config.yaml
model: "image classifier"
head_dim: 64
adamw_lr_other_params: 0.00073
batch_size: 256
lr_schedule: "linear"
weight_decay: 0.07
Rows from block 8, named by matrix and row number. Rows with one number belong to one attention dimension. Each number is 128 + 24 x the weight over its row's rms, rounded and kept within 0 to 255. All counts start at 0. Numbers have three digits each. After the name is the row's rms in percent of the matrix's.
# v: attention value (model.blocks.8.attn.v.weight, 384x384), inputs 192-287
# proj: attention output (model.blocks.8.attn.proj.weight, 384x384, transposed), outputs 192-287
v.101 093:097137147137110091121149134159114135107139131101142137128137139119124096128132150122133174134107139142137107165100155137132149114154164130142164123168073171164108103130096147151125158114114118057098097114168103145186168174197080106119149136112168125108130142111136108137123136141118137158
proj.101 092:138129147113141095089083110074133092108138169102117119161124112130105125133119094132139113163131126166150128149137163149121118141129115109136165136130134113136090098141142117145115145146117113145077130125173111050089124140088107133125122168127130136133151115092139089093133113115137166122
v.102 092:140130146133152095144114170094183113114125127133172157133126131106126144124142136130146142132132178133140071117160085116097153134130116135129143135162091135117143182144079159177138127124109122115132130162141141130163121130129103143165143155094129110154128144109124118175104123116111200143
proj.102 099:130120086133074145143152136103103092157197119123152124132170150117137087122148124154080152120166110131160108175132077080126104185158099156146120180166157109135181125124114169077098104090171165125150148157096110173132127107084111096131115138140148113194124135136099112132135102146105115127
v.103 102:141097153133133101129103130115111136097119157137107110111130156165100160118116136137156151123120144127124124112116092142076108096157127127081136117165154131119131157078124104095120135129085094130176116135142183116139142113096129134110115168095100102110137177133158143092105128105160155097
proj.103 102:125085118103137120146149100115141136116154157129124152162147108138158141113135116106122043128116114130165131202141113139147147105158138090093121099147129185091127112119086101118109127127162145134098149165077154112106115145141114095124128122131172145087150142106153108140125116132110162096
v.104 126:099123102105151116163124115104161153127153100157169155125128118146123107113110152143131150117167127152136119110086102172097143136146157127122131088147124107120136114149108130127123137126153135157130103085124108101175119178172142138143133156122161113114139138087107098097101152134127149106
proj.104 114:146152156143115122125144094121143112132147117090203119142134115136116099082159151120082171150128153109091145115153090084121085095139108140138128136137139124142119137149116145118115085113130164196151079147127169099139122124131141157109164153132132183117131117100161100135125125158079145110
v.105 105:140136091114138111153114134132178128138123149116117125137153148153150103127138106134151118129130086122096176121101157103103137107161140135114137111134117077177097085128123110118122141170165188148139106110115127098107164092127186148124066133128148137096128127111102113114126110115128097152
proj.105 099:126126190172114121126121151174159112134147097150134147087107112156129127146131115120113129088134100138113130088155155136111177084180135128109078108116131164096166126099090104136176135116085148129099113124118125191145141109155137151160136126124148153101175116114110141153103092097173127117
v.106 099:161152145140111139127105135158127114126141145078156126117189138154112155143146119121155132150135135111129113128119135139145111120098155156125114124121119107161123122148098135161145144130175136128113150163122123093124151114146100132125151131112169140130117105158150149155134161155149146127
proj.106 094:138130106151144141111144130141126119127083140142112133136133083106139117135088122146123112121130125102111136175111176161147134123134091116075117135146128143164162104110140093097104126096115116105098171108119123129141159108107184163103167077150115125172110133130118120147102110093109155108
v.107 102:127114129138150125125100140109089128122077175087115155122145136134142109163116159154152145131164171183117116100135116127147150112102085125175147093082108136106150200112091151172099090105112113092079159176130101145096134124145110091173143148155115118137140141146136128124177097122145138122
proj.107 097:153141105149117130145160161136095154146156147091159101115132148148135098103162134165097096126183101120105064193084150137154168158098082101093064126113143148144130159113179136120127117104176129152131138141128114142123145114132110148125115099111124128159145111159128141107110123144121119103
v.108 089:095128124146125144147147146139124128153091134122085147125121145103127099116119113168156120083100122124076090144157164123138117136099084114109159136099120154182100159138104087167090137147149138116121168109178126127125157140143136147154105121122149095144163112126163114129103114132128145171
proj.108 092:117115156177140100160094131110120091176159089129156157102122151145167182116129087133145128183078092122108163162115154142133119106108119121150111103090131132165142157103126108138134114092142136111124086106095144134101109073145120160140086122164143109149136173066113118088144129115110132106
v.109 110:123119126144132089170129129131166099098162143105151108123170119155143133115132102154134124136112155119139171147127144120141110114138140122107088149109129110149087135148109145152136123148146143152123105101110127054139185172099140140092123109088183149140133145134102124115097141127087129117
proj.109 112:127128126181097113159107127118139117136125152166106092165158106094134156143142141150151152155141125112088110116171156130103143141120156149098144107137082131110080095141121150127144153094117105107116139097124137099152133141102149141117118101133157103158134115125093132128145128167151119142
v.110 097:108115111124155128115119128169108118106142150136140109137131125182105134141090127147126205098134135114143139139122118157157096097146119136131102116110108172119116130102120136132146121115162190157123118110148085132167116143172100116151138112178116094087115136148156149164164104159145135079
proj.110 095:136143112101158101105147127155089134129161128103126142095155122148100080157110111087129167099122128139108158176093157111159143144122121119123146115129131159145124093118128094080119139140095123171116178172095115175089116085134115119131112104151114141137138170141127098163147119145070118065
v.111 093:121181121165107117131116140143149169109128107108107138125167104140168133115098165121113147113132143151161077125104120097074130097103136140153152115152124149155133167118089145152155115085141130138154120125111097118149167126117069151143107168108149131085089134117120090174188094108103166141
proj.111 099:129088152139101128171093113124123113141109131110123110156154137126110115134142138115116162127153119135117096160112154125148127129117105125126132121170173109118132089156127123109137089101128096142136144102137086091144147132106139149119107141113120098151118139135148112119105082150095122100
v.112 093:091103099133145127124097134140084140070136113146108115084122104112118143156086141195165124116173140122074159130107125146142143131118146107134101107109166111151112140110110154111105152124128086141153087138143119106172141148144113105122103144133086130154133160147108108095126114122114150104
proj.112 103:148071114107126121185118132092131127157114139125123119157153162189120163159131113130159111117140151165101111153096174154147125138114148143082109086091166151107082161154085097131149133125123145139079128158176086109133080083117148145115127180127181166098151094104096101121113135134101170122
v.113 104:142166152096138156145131052136160123142138152143156083155147126153111130117114088169093146112126156143135159145115090105146127083107140114131100118145148109105114114147134110123110138098102120153147117097113165106134100121132165112131101128143099130122119160123110169140119112167116127140
proj.113 101:105184135106109168106149110109121139103131140150089096117098153110077133153160149112123172089145142121061090128140130167126097133099139155136132107115070144112159113134121145145152100139152120098161144139100149156116134122128150151136112133108163149127128120101101137161131137126138109135
v.114 098:127119120075130170140195065115098126114143123147109076105137159169102149110140093140127110192118150161124063142114116108130125128097131139087143122143138124074112113164128151137140133112125117107123113120095188138140100109122098132174138115168116115117111154112126138155089126141132110134
proj.114 096:094139113109135109087115127145162149127136097117094203090144142146121132139127152129159167078151120116120150167172132138113100146128165138133116128112117119144162137145158130137098146141127138071176130149118139190144153174132125094089114165122092106148114120142101153116143146112124138086
v.115 095:134130094098131110152135117139148111092097149132139106138132134174139091142109141108177173107118151139167142105135122130144104115079141109148121103110084141108136151132106121166159139114104147116131161119141079133140122165150102132150114176099175100137069141146127141120122134178110152104
proj.115 098:131170119124104118134137112148118092160116156192177134115141167130135111136109130138153173121141128139090139136144152135123154121121102153114171102119116121136120114123153123103173126102108121139137144120117110158097125135111120098092117115069141135160149179118168109141091162121086102119
v.116 100:151144133125119138153125122127113122147153134122121145152123148142172154165136104153123138129127115127155133121137118148141112151127131162096147106143155122176127114105135118160136140108139155072096146161120163146115134078127122136172121144117131131152146129139127134127147116165131108152
proj.116 099:142118103131166134105144164131095135130139081131079162102126100108156099112138100155150128140130136135147182131122157157134141131151116115133099113093103111128125123154135141122121147142104151114094100119131130148154161111151135137148113121100092099096129144192134147138102109117118119172
v.117 100:131100166141131107096097103122150092157137104124123137133158160158146172159106127135141107153110115154133111111122108104141104136134111155088112110145139120114133146134117114161132096131157128089135150133096158104120176158115114151148152121122143115125156159105168138136086115146115126152
proj.117 097:121140127149119132128095153109130164136137126175126132134155128094137130150128119140166097133104083111120117132180161096085124168091137081096138142136161119130079094128178115132144149089148119096143134169136114151123115189124134128143114137179106109170128140151101126172148133116152080129
v.118 113:141127146131103127123123126134153114121123156155121084164086125119122125137132132146151085130127098112145140111127116092135124126123114173082110124114118101112119102121146153155166114146131109133128128135098170112101179074055153167124085130124128144144137145140149130161133117117108108133
proj.118 109:099137094170127152114144142150124149124142083135092164115135132141126141179144096121106125116148129112144118101156126119140131173130175125088118149104107129061137069092129147107156154113138152112126133114097110122125139167154125098109119129131160096142133181143096146142098127094164101162
v.119 099:110097129114107138119173138180122103097113120089121152190086149118082117114170130125076118111147141129120083102157124133137136126161101061138138137108153159098183186121154148125111087121133125121086139145119169151088077150091104110157106138147125150110160108121136120152122107106170148130
proj.119 099:090107137097092129104156121113136105123150147096129125149110089135139105147129139118143134132117146124126100120084107136154117149108080119182112126125110141164169111138156159138116106145137134119099156112131108125119126091106118067108154151154111117128128114134109107123097106166085130157
v.120 103:127109156131127136135091165131153138081110128143129116134116173125144137133165132123108159088139108107116099126136135123126101133103142103131138103103154119118135108089145104107123118106093075132146183136124144135098094162118097103137163164132113109119174134139118128103119149120148153119
proj.120 098:109095117103125195141149094126142152096126116137121136171119113135088171093184111096139089139150138131105098127112105129159107130134066112117096112136133160122126125141109143137128091128157117137074177095089100116110128085118133118155126146119147137090134112115148110084114152167130144146
v.121 110:090145118110145088140129140141161141095125067119124137098161126139129116145102123135141191107153108159129104122086124145119138094120157096134131113149132146166110111133115110152126141127173158148159128115145055142157104119169113126113131125090147108084101141126146098082120106166121146119
proj.121 104:138147149141139137143132074135114104122122141097217121130152139109147127096119146120191137121127133096114139158097172086144128119143155108141146104117119111160132107128126130140139145102111153126122082151127122131132095133132125137139132137124140168103108125139189106161137130148122145105
v.122 105:115130116123132125105146148136149138117139079111125113124148097150111155090162147125142086113129132136117110168071152135111113088165122123106145144158122151125092129116089109143113157138112177142181134121129122114125100145139174150128127125096117123155173103113120146112141139126095119185
proj.122 107:122109175147098116092075147104084122096146128125169106150099067133181131127098112118139132141126124126098113095150116122145132127136111110139167130115121143164206145140105125170110110133141129123153116185090173122149129132107106149107153114139141126169139135115175124128139147131123116169
v.123 102:117073084124149139144133145129160167135141115166132124068107140106073111139113097090124146114156092127112137111131152161125172152113124104158124124161125096131120135166147110136137150119163111080156132135160095123141100135165073128100138159162131122126104164141128089137149114101138120107
proj.123 109:134123138113182114157144109108150121123118155129142113133110167096110134084149115151127125154061135154130175105092130117106109110142123174131114162161142134144112141112148113143117120103139150108139147150161127115125128102161141131124122169140139151147113121132172131144162122136080150127
v.124 106:130142142097156181122169123156147139103102141127126123115148154135144111100099110156126133120097131123096143122151153123136129139151125107117153130169123128133139125142124120129090142162142182140161059077151148128076121093131206116098084142161125114102131133099099117119078130142129101117
proj.124 100:113141162150137098099118140131150110178127112107110117117096124133153154140186142150089134085099132096096153154167124113122163147165143106156134109117123131097112125112116163178127158122137130128143102129145136158135142143121160134172119160122155161093155104085134140153144125156169182114
v.125 102:139120137162130103153095179125156111123097150133127116182147091125189088176136141133178149101135109119130140108133114180174136157119147135119111119107158148146146149133125099128126110157117107151173174123134122116138152087050064173083162119125155112146137115129146165132106121107114148104
proj.125 107:155085123143135149136126137139119106117143107122129163151163122124176153128138093095138111101145101101153145113121115105151107142128106111099101092130112101119087109140158136126185136121146136140131152069104112076116125110113146146097117090122137130112144138122173138094098113058142121146
v.126 092:145129112145155118155100148120097118120111158140148165109127149139127119147121149109105160135141134168148103118120129093115119124106101156149174081117121144155129156119142109116093129088127139094121138151164118159138101091150196113152165162122134125158130108130131114116162120135159155122
proj.126 091:141155103176111133134133143063110080102145132116167120125109151115155082103127100124121134114162139143153113125115137143106141111134107135190116104116164121113126111137117170163118138137149122171117111124138134156130176115098119131146118150133090123146131091112161143119157169139108124129
v.127 095:132122159144124099126135117136160134109151166122163147156109183117118122144143151098116108140126119066099148161135117136146141126149173171101104144090148170119104136146106132164172116124176146134121145126119144079103135081133117128154123103119156140131098104165123097143164129151127148140
proj.127 098:133109131142088146089123126171149121121121081115133152095123091117131110152119116107120171096173110148166109141125173113121143120097121117133139125179089116144152106087131101084123122144102147158146137114131097199136157113165162136151151128150129103103112159133094147179125140127167097100
v.128 099:121131153068106146112155145136150139159155128119155155126162124134131121106128112130159107137080126138144177098117122123176186139132080152160111125156120096130123110121153111134133144120118138167105145120115103103119141097146098086130172146149111136100110088099196181142179108106153125140
proj.128 099:132111137117142134106113091117072101112140162065139107115150151117121124141093122117148107081064113145134101139069151139131135136153166149129112124124174112080141154108132128134159129100105166078088148129158132143137119108148154106093078119124093116147111131147164122125150157173086140173
v.129 107:103086084156109114140111167070103141142143154158134117169155100147136158118153152145123129093123124157114137127133129128122099104112112111127143130085099106155098168145144148152157153114138151150120108110090116105143161099135147139109129098121092109091175081113129142104129132098094100118
proj.129 100:132143116139155129150138125171098163125124118152113099134121154131134107106112113136131111106095154127167108114151174131153176160128133126158129131122125120098178131129135132113118103167098123118107136125120117154130122119089120160140151155164107097101093138112112164190159099108139109193
v.130 089:144116164155146090092128152089116117159095120117114161132133088116136133136087162140126080145111136131146131142183131102127147117133145127100194123094151142134131135182092165088118099102098152110149168120132141131142177117100111097124089090105170119151108129130177164163111090131123130151
proj.130 090:121159139134110158160174122101155152125140078154153100132136123130134129115092134090142121145117114113133139114135108120139162142107147106109116140123078166097113153129132135138138127131144141118111088126113137140151123095169095087139134166106123094145111119124110149150144159124088152123
v.131 095:132082102118129096089130166088145160137133144130119110155134118149111139129129118118123150145126134167109095122122083141147134114142106131176122137100143131128140158097163144153164140167124130088120127086125135096133164073157093114114187133114160120099150109098163154138147155127119142135
proj.131 091:151154121119126141124164118135110142140135159095173156125115146090103150102123094150103128137146130113129110127121138136164157107136151061106087166100132127081177112095096108134100103118119162130110125101116112135132105133137150132154128121110130153129117085124155166112100093081152135126
v.132 097:145138117139151128090133076175122119161122132135149169116122135112096114139108113126122148069172147106100114166139144150089106114138162088160118131129117133069134135119083136154118175124157137127166124167209148114116099130136125150088108057099163154132130164135151160122152134139131119149
proj.132 094:168157149167112132068110122116191178147078149124100136168132146124106134162109153089102150130154145109106131123162151097088111112100115111104125122152098162143142138139137118123093179147139109143135155154079120126166127096110130143126125156136132110092165149071101126171174095161151128097